python train.py --encoder_norm_position="pre" --beta1=0.9 --adaptive_grad_clip=0.02 --weight_decay=0.1
Rows from block 6 of the encoder of a small masked spectrogram model, named by matrix and row number. Rows with one number belong to one neuron. Each number is 128 + 24 x the weight over its row's rms, rounded and kept within 0 to 255. All counts start at 0. Numbers have three digits each. After the name is the row's rms in percent of the matrix's.
After each neuron's rows are labels from the 100 clips, of 14976, where the neuron reaches its largest size: "responds to" is what is common among them; "loudest" is the band of the loudest frequency at the time of the peak. Only what is clearly more common there than usual is listed. The data: simulated sounds of rotating machines with and without faults. In brackets: how many of the 100, against the usual share in percent.
# gate: MLP gate (encoder.blocks.6.mlp.gate.weight, 336x128), inputs 0-127
# fc1: MLP up (encoder.blocks.6.mlp.fc1.weight, 336x128), inputs 0-127
# fc2: MLP down (encoder.blocks.6.mlp.fc2.weight, 128x336, transposed), outputs 0-127

gate.325 221:109123152132111154170143130131139091115115131116121167114164138115139129120108125158135132152129098144141114084148093111146086126098124144134124114073121103124109159138149148095169119113108123124132138097114087153117126037107109176087132134152159140177147156091144123142148148132093165077134150146103165131151150116098112093141116162118115127142133169119142097129122151092147136151120
fc1.325 213:159083117151149112119147149147087135114148162153137128107126113109109120137132137092134123112134151137166144184121126129104104119154114156135092119083114127147102106139107123143133126112145140170103129172107159146110097137161135141128148077112116134111138135170111119079090129156142108187121133154103093113094087121147065176130137133134118122099133103149139181141149104160176111116123
fc2.325 215:141152123127139124143133131117112138098090110133109130151130143139177119110115107158140149167122111126104104095111099127131164123111137157143184119098116105108171165113140120101140146128128143167198141115137125115119111052142125142155117124134192160115173152125128125165133131163079151140132112118143133167165162102135111113164153144118143117126098113095181149134130129102111093142152
responds to: state: faulty (99 vs 54.7); conveyor (92 vs 12.4); grinding (50 vs 14.2); bearing knock (34 vs 13.9)
loudest: 2000 to 4000 Hz (37 vs 11.4)

gate.33 077:133146172091131135107124133126129118148158121132127126124130085142113135115133114150141118134120130097106113102137141118136144182112119145142163141156076113064142088163126110090117083115171118147093091167140135126103125124100137133161152146089142090112134088107104123111153176139156176134125157135100132145136138108135140156110168112143127101148143159149121094174092172134076126108108
fc1.33 079:156132158089137121116126153134125111137151105144146114128135096150088143100132121141144111131124138089101104123124143127108144150107111145154153149155068121074145092178112123100110081118171109157078104151149147146113130142099152118151160128093142097084123104141120138105159159122171160147100147121112137134125155118123140155120164114127119099154136159137118085178098184138101117106113
fc2.33 068:093132120162135144156147125143139132105081146146145133153138156135115123114108133136099166173169130143150162132058118164116142088100129125093100107089217122174138154100128121137133172136123121113165120130110128133131132109135092102126105140128121156132098133148116139121111136124093100102145112131192113149101147138119119132156109144116123154117096134150119178090152136135171110139138
responds to: gearbox (55 vs 12.4); electric motor (33 vs 12.3)
loudest: 500 to 1000 Hz (55 vs 14.1)

gate.108 043:096103131160114165120100118130103135101158112141136121136168109087169108099132179167143124103121115091136106124106142123100090144132122177107160142144120151152149123136144067111119112128062171124109130118082137174160119125146136091181122115164169141135111140116126120132136097150136140162137124132116116078106122141127109153132134140111135141143101139119151126130130113115158099197153
fc1.108 058:135122105156155134116095119106141101141120139109166070123112129159145109124123145123171098129119195110108124142119142166144142145128106089132118132186139144130078128090141145131130129139142121084158178147120125146088144128108110073150140103119113123129113122095116078157118162127069129111136149109146161175110110108146168150139106113133133127141126132167115087111183129138118109115147
fc2.108 056:143115101143129110100124156120124108148146101126141129125120159161149126113161124105159135128106106150139098169117080138167118150120156071090124138171135108158107083099136112152123174129153156076158134120091120167125127139127102105087136118114157154129110133057125122132125116154127144139121103087116118082102124158163138130068123149149144136121143134188119111165144111122128145132114
responds to: muffled (low-pass) (92 vs 12.1); conveyor (54 vs 12.4); pump (39 vs 12.8)
loudest: 500 to 1000 Hz (33 vs 14.1)

gate.267 064:120124112091128145107107156138109108095161182144127115150115148145146118171130126145119132098151124110108125132151157111132148122130145116121132168083113144058124156154151145090149104115144101161104114095154154122124085092142151136138125128119101131119149104152151139143089097104122118172067130116147148142121124141131117132097113113170130082160165112193151116108164160113127094104142
fc1.267 053:107122111097121157106100178149139100120160152135130121176091136146113111129149091128097107095182137120114108128156143084123155111147130152105127158135135117056142134151146134094162126154126109130087101113134142129130073131118140127125110108117121145125135102151169121165122108108146149182100133108130116130122162111093147161131108101151102049159160109152158126123136139133134095127128
fc2.267 049:156155131144115096164105086135126147133124101129099160094133070153139132092130115141155168158143095137154143137123132170127126139106102129132107089158137076184098098090138088148100134125142136141141115097114100179114155176121122130148172124137117105125136166113085134097174168147127165081151128161132120102139128132145144139133132127095123146132107139093113138121097113144156138146139
responds to: gearbox (37 vs 12.4); electric motor (35 vs 12.3)
loudest: 1000 to 2000 Hz (42 vs 15.8)

gate.180 094:128128156089136155129115150087116103145132147093136135129125112117126130131123142156155124142142113117139096118104118127146146158074139129123129160153086084123159096146154121102134111126179130147120100162155139161105110128091136112123098100117141113085088096098126094132127177068099167106126126106113140156113132114160145189129105100147127092141139122145101111132143137190125136139187
fc1.180 093:110141159089140157134142158081112121155130130089154125141126100129124132113128141124167131138132122124137107112106128117130149156090143126142134154156084087136165109142134124116129121148168117164116096172155145164132128120078154106110116083110142113102106096087114097139122172091088182097115121127116136140136141122159153160124102100173123089127133112128082107129144134193123130141176
fc2.180 078:131137114162125112151130106133165151087131128143104123127089154149117129126125098142092115147155144137135139144122146122128130096160107128094150112086146165128086187093112148177148135138090132110106152114131091084100122126158105127141120164137104137131157155168167142138136123172158095126136157110162132111115127139091115092146146135077129153122077155126158147131169138063135132122104
responds to: state: faulty (91 vs 54.7); rattle (75 vs 13.6); air leak (39 vs 13.7); bearing knock (33 vs 13.9)
loudest: 1000 to 2000 Hz (47 vs 15.8)

gate.265 057:113099125192106128136155106131097163131114163135117145138164128157147144171067110125085120112135101184156112155132110156175116130135106106114145171140144149139124120126101148098102119130129126128113141107124114121135148133089128097089095137079103140139127108124123100141128152131151145137136106143149138173148099105123128146116150144132108094088139097102082139103107121115126154164052
fc1.265 070:068153151149130131161182085099146139153104112124154106129132135127137148168158126143134129087135163087145125135130112115126109167083109134172117115093115132111097133127108159106086155134122140136147116123106121121103145111100114171121111104116109165121129089102102136141134107132101125124186100088168139136111090114086151126105154127095149096111153154071135133140144144148171120140119
fc2.265 061:139156135098121128120120144141125143137149181111197131121157090119145102173109121104083109140113161201107151096136140120105164132158145129153071141145122099113139104132094128115126100130087127134105116160113135154135074144124138146133099114171125113125089110111170138159086155099155133097126111148088153098124104115129150132111150112151100115129108127158139106094099115135127125110112
responds to: speed: slow (99 vs 33.3); pump (98 vs 12.8)
loudest: 500 to 1000 Hz (51 vs 14.1); 250 to 500 Hz (30 vs 11.6)

gate.73 041:150080155108127146144117126090105130125105104114166127131114129120108107109119142124074098106137132124134105102175097148141167111160128164163154126090131150099142133124147139150151122129125178127128134167084134091118151142117108155151152054111130112177101122179133139108109134135098148153104094117127123095119105134124102122123132121134112115127077136058118120157126113114150177152133
fc1.73 036:127116127132131103105097117115118165151151062135132127166145118104090107162130086161113103149107115111119087113153102139134135128120152159111121155127113133158092161123175100102105133124132188109122136106142190113113118141118134143131096165101088152166126109109145137138141163176158102150130128135115111146095112137115152125086109092088151152163137118066094121131118143144133121138120
fc2.73 034:126104125111140116131112142123164093069140123112119130108083148129122091151102118164139132123127070117108160133121074131146108131118129157091121112105135178098092106135124162101144142142147135170105111122076143136103135172158099164139151171127118124130137125141119123090117099104094146109173163137118125169093130111135118116120097093165146185158118143140091118116150144131150157148122
responds to: speed: slow (85 vs 33.3); compressor (73 vs 12.3)
loudest: 2000 to 4000 Hz (28 vs 11.4)

gate.196 089:109131116133114105133096113133146114146115121134102126160123125112142144163177074078135152114116139093110172099114102147125125129167103117136137102141160149098127137121121122132139095165124193139128095119124136170169157135148109150178070124066152096117114091131146142140137112153126131127093136134109155131131159115134171106099158097126113146114073134109158110161133131133171108138136
fc1.196 090:129162152149136139133153128152077140086118123138161114116136166094119121102116185130110162120152129141133080138151133129096104152124130143126101123110104135144102105145125116129091126099124078109159112142137107094084178155134130121131199108110091117147151106114114085120127136120091141145176145099134124153156075142139123148141132136110112074132155163154140170130132128144110093099122
fc2.196 102:150088103129095090145126104126150165087120096159095143168135113109108121113154150108128163133126118189138129115130170130131119147145104147144157151170132137176155112144140131120095125126113110146138126153117104135104162115133121160167165176086147120121097158151147127146125102095098093145118118152146140103110105173110149156122189125115149165173078132124150104145114131149114143131148
responds to: state: faulty (95 vs 54.7); piston engine (82 vs 12.6); rattle (52 vs 13.6)
loudest: 1000 to 2000 Hz (37 vs 15.8)

gate.321 053:136146166142131142105144152081154096152077171143147165118152099142123138114104150142130101127130163135117158151103137114113144124121102128121079131145120122140089125127109120123174203137123107103163138137133097092106128094129134113099133114137119142109121180113096138111096150104127159145094106176130105088123156135146128116133167113193104117088128143162113100120082138142115108135126
fc1.321 053:142155151162153139136167132087112115177072138152151166151146133173127141131113104132123092132148161169106112138139119126136125156145102132094077093138135114117100141108088142155137154145143099126141110119137090110108125144115106117135142160160132137126125187128076109145106130130113101154094119157149071131158136147138118086141139124180126119118138109124123093133097119148171103100087
fc2.321 057:134117093141108123179088098172113136122130139135089149152120106119138101113084101098159145133171145130125121138170156109133164128097140125137096129128114126107129092133134092108131076093160151174158125107131128094159122107138113112144127170103117084093095112120115131133131153100110103093157194101108163112144114136132151109069112100103149110136143148111099120132165103133115130142132
responds to: muffled (low-pass) (52 vs 12.1); rattle (36 vs 13.6); gearbox (33 vs 12.4)
loudest: 1000 to 2000 Hz (36 vs 15.8); 500 to 1000 Hz (33 vs 14.1)

gate.199 041:147136108152157129120145152092114134091097140119162117154125144092146095106096184124164116159133103139132103095151091151140108134169139142119140139137150113132132158099116119125100084088101128157088147159105151164193095135124150134126115134132130117163132145097135144153126123144120141144075156200121099134124129122110089152149124122111120150167132117150159110119116144079123141094098
fc1.199 038:129139101114111126105123102114134063146100138121119100136130178088106162110100124122145111132141124134156132149181154131137109100158111121130179114156103094176131162155149124127118159139141107135127107151107149119144109144123091152136149145113146077131098133123116151134134111103143151120114162156176157147136190125107122165154136065162130139111118126124144148139200091120117130138116
fc2.199 042:149149104106144094130111107097151121135115137110128100092141116132110153105046119107138099168124140132149105146173094124126115157174120175100140094138111103135122122126123141088119128114168116185095073147088137190134072134132096117128152137119142113137101132140143124121148127121121136134131146151115154128109145122091138154107132099117135092125074113113105101155145151107098103120108
responds to: muffled (low-pass) (54 vs 12.1); pump (52 vs 12.8)
loudest: 500 to 1000 Hz (66 vs 14.1)

gate.34 143:145126154152168131130162098153110131080100143095096111119134122122171093174107162106132177169106167120118109120122095160138148115101174148135133091078076108082106145122146141117110128129144122163146148085155155129104081101118131131117118124110121143114119098171108143174129123152104140140136082150157127130130106121143136110149141148125169146106140149152121124133135132077158100117127
fc1.34 182:122159154162136139124122098118108155094125151116090118124166134163132093135097146143122169192093130124116101086113092163151135107069149108125144101117084106101122148126149125097119152152127147156161131088146138119131083074102137142125135114096135143123124149128137187153132125130095104132111093138143147131116147157141137109123119153148149105125138150179129120168123128090101079154128
fc2.34 190:110128144140139153129168130100152150136124119095134139154103135127153138155109110109113106152099161136143125130109138138093113118102133104097159131142092146118131149124111150102086123129114091108158175140108125151165120145120102133065079133155163147125152089073122102149169118090135110126132094104117113136148146056097180146129124116145127121119142156100150132106093127094081136145088
responds to: conveyor (92 vs 12.4); state: faulty (85 vs 54.7); speed: slow (72 vs 33.3); bearing knock (37 vs 13.9)
loudest: 2000 to 4000 Hz (30 vs 11.4)

gate.142 117:135129140097148083158137137179084118104119176127116142111123124133138164165125149140108158168187108105127121154134088115118139171123143092128130130124129133128142138114109123165108112145157135144112114154123163111118084123102147108092101100127104131103139087167159135094150159074136147117154147080149117160083166108119128132109125106174086112116142140121127133102142158103126113088137
fc1.142 120:148137133103166094166124157174098111111126176129117136114116138131133155165133145150107158163178121108116120154132090104108126172121136090124129142129115134134129138124111114158113109143155132141122107162125154130126078141085148112091089116118113121108144080158161143114141169064115151110161149061147117158102171107123131138120134114172096110130142148126131132101123163109126111088126
fc2.142 097:106104143151111171124081135121160144164136088123123078124125119119143088087076105152162091109104133138132179106117170146131130092106115164101112116107096095105117119148167128128124154091141107106086095125168069113119171126112112114138125140095139111149091170099096128141151152148123131153115136148113141099123114147153122132148131130111165112124156097128128094151147115117105152149119
responds to: gearbox (55 vs 12.4)
loudest: 500 to 1000 Hz (39 vs 14.1)

gate.64 191:214124177118140146138126134132113123122162184135097144076126133139118077101049113116148102157132124157083132111118127147134135122126161131077171103128124116135073127122128115167127159137166156122121134094158160118085102152116123140097166131132129111126152156130137112132081146104135141117140136126120154166123125144130106128132129114121130134139093107128128127150131136098146083149113
fc1.64 212:065127129120121139126138127134129157138093119119134122141148101110121142112170144128146097100119124122169107144121127112134125132153162124172079111141160118159154151118143146094125121144114156135080131112087122142172119118139127098174134106122127163126090064132121103121151123156117087141163111132101127095105142111114172170125130125101106149097164143069168143135123125178124183122148
fc2.64 242:151107154081137118152101103115134117079143119133151140130179169130132123134129141133173099148145105134065119091119110128174134155148087147079139135089125118126165163137114114145148137098099132147141136145134139132115161137168125178176171169121114121196134166162181114147100120116130120146130132122150145142123128171157102134140139138131127132149124112124128137151109132137155110172143
responds to: speed: slow (82 vs 33.3); compressor (42 vs 12.3)
loudest: 250 to 500 Hz (33 vs 11.6)

gate.106 083:105162150101138149099139150157124130123134150094122164110117128148168127163104122137109148122201113118162163094133105089125150085083131136128110099130131110121151132132144121095135096090173132128138121137120114085099087100121140102118178147132102122115113084151136121112147153095182142151103137150114121162114151104111163147134126128137092152120141126105145118116081163140126071101112
fc1.106 082:126105109148113113169138097118122119111147107153121089119148115104087128089146132121125128134079161127101089139134141160139108155181125138138160143132113142158103147118117127169107159172087120136119123104167140173152164126120132144129092105114172135131145171101122129134119121159066108116151111109123149089141106149154101094136122135125164116142100110168112156143175113108135186154128
fc2.106 077:120127155143137136091133141082122174131093104086135147093149147154144110190120160126146109098145138128154161075131149087115135093084152122163127148108122100111131122124175131119134107124123124118145152137102100092105092097130146123117123153138126154106119100166122108151127112103194115165088148177130089126100125095090140158127148101131098155140135126110143093112111116138118119140110
responds to: gearbox (93 vs 12.4)
loudest: 500 to 1000 Hz (86 vs 14.1)

gate.241 035:128071147121111076105109120087150125127130130122101163135105125096154131109124162107103143161087144126127131116159119142118149134119146153124087134112119138164061095160079130168105115112133121131176162138115110129145111124146149171122155141124073103169133144158157090092122103108148099109158147163111110162096118152103131154146142109123102126136112136143153148144105112126153141170106
fc1.241 042:112122102206089092138136134120159166094077111153104104149108099129147159143115139132098167141086122166139183144113142142120112085075128102115133098138106110177129114128138081146121164124139133136151143099119098123127124122106108109104105135143123137141185143121107091116133096128128100161170115178148103132110129152159116136146119137107143157126149157115138162148125152135115119114120
fc2.241 035:097101102159133081111159118129146122086122123170140112136150134117133123128107106130107168172108149130094155108154130142096147082097146146127149101111132116169148112147144108136119153121152127142142135135088140090141123125104117107092177124117082125155177144131140128101112123130098084156163130168144110182110130162154119174160138156115100149155141143144160149147090159162139139161136
responds to: state: faulty (93 vs 54.7); rattle (73 vs 13.6); speed: slow (65 vs 33.3); air leak (43 vs 13.7)
loudest: 500 to 1000 Hz (55 vs 14.1)

gate.319 047:145145150121138136129164163129146064096107136141129101142123110080101113092135073101076172105090111137128122111108115153145135098157126126151119139121128155091161137147126170138084161106092128102165143161131117122157098112171131177122114147122131124145154135105146126125171149152112149150130121152098177137150143141143084148157124151110117171113119122155132128158166122130111153150108
fc1.319 053:131161145113119069114115093140155136145099184095144155111108106144172115145109088123121146132134189149135194126147121111132153134060101161117112139124120141110162129125125156132143154142104171129164157138133104115108117101106111119132106147187094140123124149133087149130122172108119132146147135122148099095128122090128129141150124131159104122082142162154108144106133109123092118150122
fc2.319 046:085102125145139089092124103123136158153138126092157117108122146168171117142139123130107105112135150139125140113097130123131102141066128113140141152130153105127114119132167100126115181161114138095154167102122124127083120118120123113099097103146119149125132134123079157128125095174154122159091162148163115096080147087145107156147098159161112110104163151141072146121114102094125123119148
responds to: gearbox (57 vs 12.4); muffled (low-pass) (51 vs 12.1); imbalance (50 vs 14); rattle (34 vs 13.6)
loudest: 500 to 1000 Hz (52 vs 14.1)

gate.232 044:124144156128115164130120140067077118132105154138106143110144145160078135135152148152111151137194111115121161150122132106100158128105145121111116134125091150112118079122107143141136182158106132065155127176124144157116103149165158092097133107128104151090119128106114151148161159086138119097128114125154160123145137127116088099111160118134121108114109137143119154101146163116112158119126
fc1.232 050:103145120133099179102092115107115108173070129148139114148154149136142103136117113137140101121156147141088093139119148143141155167096132142090134146152090159124126154115137169113110156119137131134137128160171147152119133123159103129141110130134129141097157136100089151167121136109091127143122148169105183131139084148128138124141176125088186120163165091125101116105148134149107096108109
fc2.232 043:150126159130167119147134143139130169156121120113156135140119112139164129108093156131111165161160157158140159116092188108125152121128107126182072141139132129157111121179146115174100106127134094095111132120150135119147123130146125145153105115151076090140118134145177085132166133157145108096120112127145099120122135121098101149162133116129131134189121150092149154126172145114114148109147
responds to: pump (94 vs 12.8); thin (high-pass) (32 vs 12.1)
loudest: 500 to 1000 Hz (39 vs 14.1)

gate.20 041:191093119104137054093169151174104174129128152160132163107125139126146122142138143123114113134160102101148136140131133125140102143082140135129096121132121089137136124118121130103164118113125126118118120129100151117148123138108132106143143120135107134127123067147121172103153078123154149142134118143120084110093127136105151086141110123126124172051106166135149122122114091128109140157165
fc1.20 042:124142113100150098137154091161130121133131126121140116154076176160141153139110142159121145124176146107134125146110141118122152141108113100105112111132125161126129108098106140103133109133169134125122135157158086122138086098114150104109151131117073061099109118155130112152154140099129105169186128128115102137165133095108157152137109125128107087126121122123118147113129149145078072070107
fc2.20 036:068142115145088175148121118095142089131129110096111125156099119119106147115112109140178149120112127169138137135138096132088126113177109128104141097150122125152117129123113112145135116127160145134126114130119102131103104080159130156115118129117160115129141193128146090089097144115105086117078102080087131098128124122142115149110142159102169113155170098147130117155114143125176120109101
responds to: muffled (low-pass) (49 vs 12.1); turbine (31 vs 12.4)
loudest: 2000 to 4000 Hz (29 vs 11.4)

gate.173 056:128159104143089142127128114163099172172132099104138144140103130116137137118139133142116124158141127129073145128082109111101140116109150153118124154098093101152161155117082113134103163113161179138141141139146132108140156113120142147107109131142071122083107112127126159151096086092128141137182111119145088155105170135113136113149134106111136152157155135119122144126070136151112181110098
fc1.173 051:159118112133108136117131120142114195152153107107121148150101138129105149120110123161119139170149136118077146135110126119091112135122145136089111135092071096159155132116107132127110148102164166135126145132147141125120157159110151113143120117155102113067115100107135132134142117076127133138189091128172081159110156136134149081170128125123120187125142101098114121123128141161119160119113
fc2.173 051:117098151121143113132147136138119087127126138120123093113104137138105151125114141147087135123149128138183107128150116122119153153144101111126116110138150159124147099155155101169125081116144111098123106143147121130145074074146107124156119142128137129181100129132115066101161167147129123130085145114127132103167141105126091170070126149125167129109131115116166132123180116089121065120144
responds to: speed: fast (74 vs 33.5); gearbox (46 vs 12.4); turbine (46 vs 12.4)
loudest: 2000 to 4000 Hz (36 vs 11.4)

gate.117 042:084094144171105094134127158119139147137104108097136094163090136119098128189165126140104122126154121124110146124166127103093125155180132103160132127101135114133108110118135118129120105110096153147118098114140120118181122103144118158138091139138163096136123109111130127191151133122117143131145153083145084160119107113092152089147131161099104121126127130117145125158152126154183150174157
fc1.117 046:145141115149139143185118149152114125129117127109159117110150149096106133186140157128149133147140146114101098162096106149084099143151089123156136153083098109114131109122098092129145125119100131126096135134134150126128138089162073164147117137141111144134124116135135138128136131160089113149146108102126091164105105155130121095158121151109145075107161136136155175129126183119148100166074
fc2.117 045:109116107189143102167115135148156109110107131142114104138142147095095118193124145139165116112153099104114116174102098121141101140133136136123130167110145127125152114095109141073153119166159112146112113125105161153102117112130130185154135140103116145152099153165132154152111136110119126115131146133114078159152138147094138104188127166121108125163129135145107141128118134122165180087140
responds to: state: faulty (90 vs 54.7); grinding (49 vs 14.2); conveyor (38 vs 12.4); rattle (35 vs 13.6)
loudest: 1000 to 2000 Hz (48 vs 15.8)

gate.46 127:113150112128161123125055098122115158136097077134132091156141095117154147161146182084146125108129129122108085109125133133117117113144092178162119108161150139123109135114106137142104125139125119121173102156161130123141101154158159150143119121158085083134149101129156140112155097117133137129131074106113133095141079138129146116113119118163104159163107146116160127108105138159162110121151
fc1.46 137:143107135119086133148165162113140104125170178140121164085130114120108095115133092138108138125122134135158166161106123096148125147116150116105175141118124119127135126133163141092149154122123144152063162100098135123121162119124092130106119140083176165095092159128109139139099150152108120129107165174095122157116159116137098122146118148098153093094141108137091107140129144085104147130145
fc2.46 142:136172146129131132098142104166122133098108126097134117135093165108141122148127079130161114144083172114117140098153144153144152132117112127102112128126126137118122159100114109155103102112160145107123101118166143163148114166124140152127070134147135071126164123126112113184137068116151148152147125149092141158106120139162156123128152089144155156141141105114192122102118114128148093121090
responds to: pump (80 vs 12.8)
loudest: 500 to 1000 Hz (43 vs 14.1)

gate.187 118:127175119094091138144163136128124066118139144125108133113093150156136138161124154117167143116222125142129113113118121092155159155147094112149110129117112145069134108141105118147158106120172140090117138149137129103093104111143147103148101130121101119112115148126151129125158181112169129104135090086131131147137145115139168129119102108147120078116125090136143136116148174124121132111126
fc1.187 108:111180114085091133134171145131125070126130144125124136111093159140136149157124155107171146105218122146139098120113127091156171152155107104158113124102118163079140112137117116139148111112167131088119135146138114092097118119135153093137104132135101111122113141136162135130152175115157115101131097090121131143136147120131164127134110113155114078119127091117129139114137178129132131103116
fc2.187 095:139111132132185111114092121151127162134146165127168111154167114128129131096134104159084110147098156092105160123124145146104117117101150112089134112130162084134185108125141119086128112125101102146153101131148124163151108118096087129117162148120129113086126095111073101121094098093103153154126141133134107134103138143144066143135115110117159170152133152140119114137097096121104107129137
responds to: pump (41 vs 12.8)
loudest: 500 to 1000 Hz (36 vs 14.1)

gate.42 051:137146105124113114110116096138095158132196120152128100150126128112132105166178099140044120134134095134112146134141128153115160126113171156108134101109096149129163119124123122111123123105146117169140114139161119150128124171100174109119125130106126111099128093138103118159152158102088123161161074097152115147131152181154163138113121130102118127112146126100135151107123115152098134129172
fc1.42 045:145133133116118100159131111125106129127182127154142125124110131132141141175192120138057121107123102112103139152075126129088138106126150135112123114080107109131149123120132127095134149098148124171150122137137126146103127185119162094127111107110114090081127109127092127151171175093089136127162100090132129156168125175151161103141112128099134124122149136105129155093089140129120130123129
fc2.42 047:121090134098136131099133152141124127156087135102127137111122135136115175121092156147145153133151145133147115097119143085144115144133097115153128153145165110121130138125147102161129136129145175079113109127123101115109082085137087148122119133134133140140098117104111118097124140190180162103108130147104120093114142085100113153112112128162170077143083101135114078147122120090102101125084
responds to: speed: fast (60 vs 33.5); thin (high-pass) (59 vs 12.1); rattle (35 vs 13.6)
loudest: 1000 to 2000 Hz (43 vs 15.8)

gate.285 086:134143138092119089108155101113131101154082116112155084108092161102125125119079140161121082133129096149140102134149125148179067104165133113157160107147135158119155173143113129109121142137122113133118133165169116160094151135129138102131124139156127096098136092114118113159109137122100144135136077156161088134117090123153115158122154163114131145142087136130113130130163124120131111152178
fc1.285 095:138106122140113178138109121141120151120187124130102162139148097145134129134184137112120152097119164093127170124090165062094196122084123161100123145085132136112116095118143148150131129119142130113112133105119153093160123131148098154141103118089138167142138146145150119097147123154154108114116154121102158137140151140111127126158122091145117126101172106130152136142115119131131135102065
fc2.285 094:072134112154106110101156120104124147126119086129120155102185166136107118089179140143173111138112144135161122155128141141155120126150174130142173123134111140140125145119156082143098146114132098135088152168151156145128154131076130092101126111147151108136156077079158090104116109096144127165111109116143115121114126122140097149131140146165127141122108154100141149163150126104119138122085
responds to: conveyor (66 vs 12.4); reverberation (65 vs 35); text has "room" (65 vs 35); text has "reverberant" (65 vs 35)
loudest: 1000 to 2000 Hz (37 vs 15.8)

gate.188 077:138108129101132148163103149121124112159091150154165133135136121143127152130108152128157153136210117144135130135163095068180119137127099077144118106133134092108108136150158115128159142149121126112136129166083138092116099111126104061110134126141152150148109134099124186120143126105114151103070123111155135110121109101117145108125143069125122118135114161122129090150130149127117104138115
fc1.188 072:141133110089120135155117145136134109155050144139153140136135148113124151140112152149152170106201135155136125127151111068186141134125094094136094124116112113128099145159145155147133131148142133114109147152094148082121088099110106076095149140142100119146132152114155188122156156114122146087085127093136175119127109124129116124110130096154138132137125148127142126138139157122111107131109
fc2.188 071:141097119184121099119161108124132112085188125129104135140121129147126106132135095154149088151125114112099145162139134180072134115134143167116152145142122124139139122091101127093125131111122091150092092121145122160115153152141129181116126136101129132088117091135129085139136138113122098155173142144109090106107168153134126136122131144115109119122186111143155126108110128110152158110198
responds to: speed: fast (76 vs 33.5); turbine (75 vs 12.4); thin (high-pass) (41 vs 12.1)
loudest: 4000 to 8000 Hz (40 vs 5)

gate.286 050:154134112133130068109150157130109122137132162117118124146131135092131122079105141083130132124121099136116135165119105142120124118155145140150129073119117104153088123130151161136100125127086139120167082122121103097170127154157153181127120130111121150150141116162157080096144106152177129146173130118118134125130150146097093157103110131149109171112155155088127179137131128131104186116138
fc1.286 054:093147144086118149112110122154150084167123131123129139134117129126145114157158105145114136117146120162115133105142136132133150132092151147136118149087136156103137133155149166083173112133161143127129129131157108128150089079135096096105114154158104081092105116102098175161102182126071163082133144130122109081163096120140126134107139116134132102134168115161116137107143113154163113145119
fc2.286 044:123081131128105159098095136129132145164122093130119133127122115136121123168180139146100132114097084136102112106106131123112118128132138128135107178093155146131123155157135091120178140154143148098107177133141112100101114137110137105087090104112126112128117141063095157144134133175090156122077143114154127090151094097154109126138121111099129119116119099168087106155148097110135112128091
responds to: state: faulty (84 vs 54.7); imbalance (54 vs 14); rattle (47 vs 13.6); gearbox (31 vs 12.4)
loudest: 500 to 1000 Hz (55 vs 14.1)

gate.35 030:103163118143084095114098132117196125091092135144101120118148136117154143113116110122128104135117109142139104120142094134128177171150149154091101093136135096102127150125106128120110110142107133134157112141067159119112169136147099161128152141112123195126170143114130147169149081152118107142106111171115157139128106141109100137175144124119098095072140130135113120133117142127107098125142
fc1.35 048:107136166144099115151109118121132128141069157134148150111158121147153157120092129136144134122126124148123158119139104155137165109157135125127107132121140126164144098140116146165151144065056136110143161125126102144149153124113145097108142162147181147123120195127110128153122168123133144138138115133110150106073126099120125116104157092102118140138131130072083105133151140071108152139153
fc2.35 042:084167141117082093131157122131109096139146100120111128048125122163135137146122109164148128131176133127132147139120073153120115107150109107144147106133168105153104110122090167130167139094116123127099122110107090116137131130126144129088150109142132106126116131145112138080176132126106120147130117080110128091067131114124138121095129127093142106136129125105109152144173182127103128116162
responds to: pump (44 vs 12.8); air leak (33 vs 13.7)
loudest: 500 to 1000 Hz (59 vs 14.1)

gate.223 061:132101132148131101149078117094140140143149109129127154158104102160150172092092101074136117146151094160112151138159129144146156138170125143090125141151148104134148107135082122136151112161076109125150147114129157080119166147144127104151089149109158174121134090107129106128131121140143159124090123136125095122146134120152182097120068146114114090146145121114088122139127132136102133130155
fc1.223 059:129135144113126138143134126117102145151152116142158117082167114069156116125151149138148169139114154083147161109054123105132119146126107125165117148104117109156095111130137106176128138121156135148117146131133102137126094122135128101135128082109137108189092159111159111150148139126126136116128127126094129115117116162106082127105148149161135111046087138123125146159136113142144155176134
fc2.223 057:134134147129109120147081125140180110167156115107113140097142094135158139143084136120144102104159115138099139135113127096158114113160147088107071166159132135128071085156118108145128121175162118134122082133130168128145148125116149127116111091139168108195122121122117135092156125108137110138146151169119113108139155143085128150126105163155124129127138160131100146126106137124158157110169
responds to: state: faulty (98 vs 54.7); grinding (84 vs 14.2); electric motor (37 vs 12.3)
loudest: 1000 to 2000 Hz (67 vs 15.8)

gate.159 091:109125111152115143093172118120148129167136148173107143119104154112170156169165107132136107117083121143182143165113092135105095120143120096075129113126171082125126146119093141160096122123121089111108104107136159141122124183136131132086101143140147099136112096110109128163124114120142169138138161138137120111105128128114156113096134127152094168155107152119092165099132129119118173127103
fc1.159 093:135128134121118061107127145139131146123127139157166161147095126145125123158129139103131088106158098155149167183109140137105170117172111122165113171131129097133138113136134131185117135096125119133104120152091136135140123150142120135117117118150100087132127097141124132136149148085148139131100137123124065094110075122127113102162155102153117162123108179099114149077147136106126140124075
fc2.159 096:086151144128130167132151139077132135117109111106139125185151125125159156164104100163123113144111147118133124094139131142144154170106106126094132127098091127124145132122090182084114113142112148080178129090118120140161134084161105138095115119131186138100158112091122124135137114109130109135137114093168149177121140092141167117116135122105119128101114157100164117117104140105109095128116
responds to: speed: slow (67 vs 33.3); compressor (59 vs 12.3); rattle (32 vs 13.6)
loudest: 2000 to 4000 Hz (40 vs 11.4)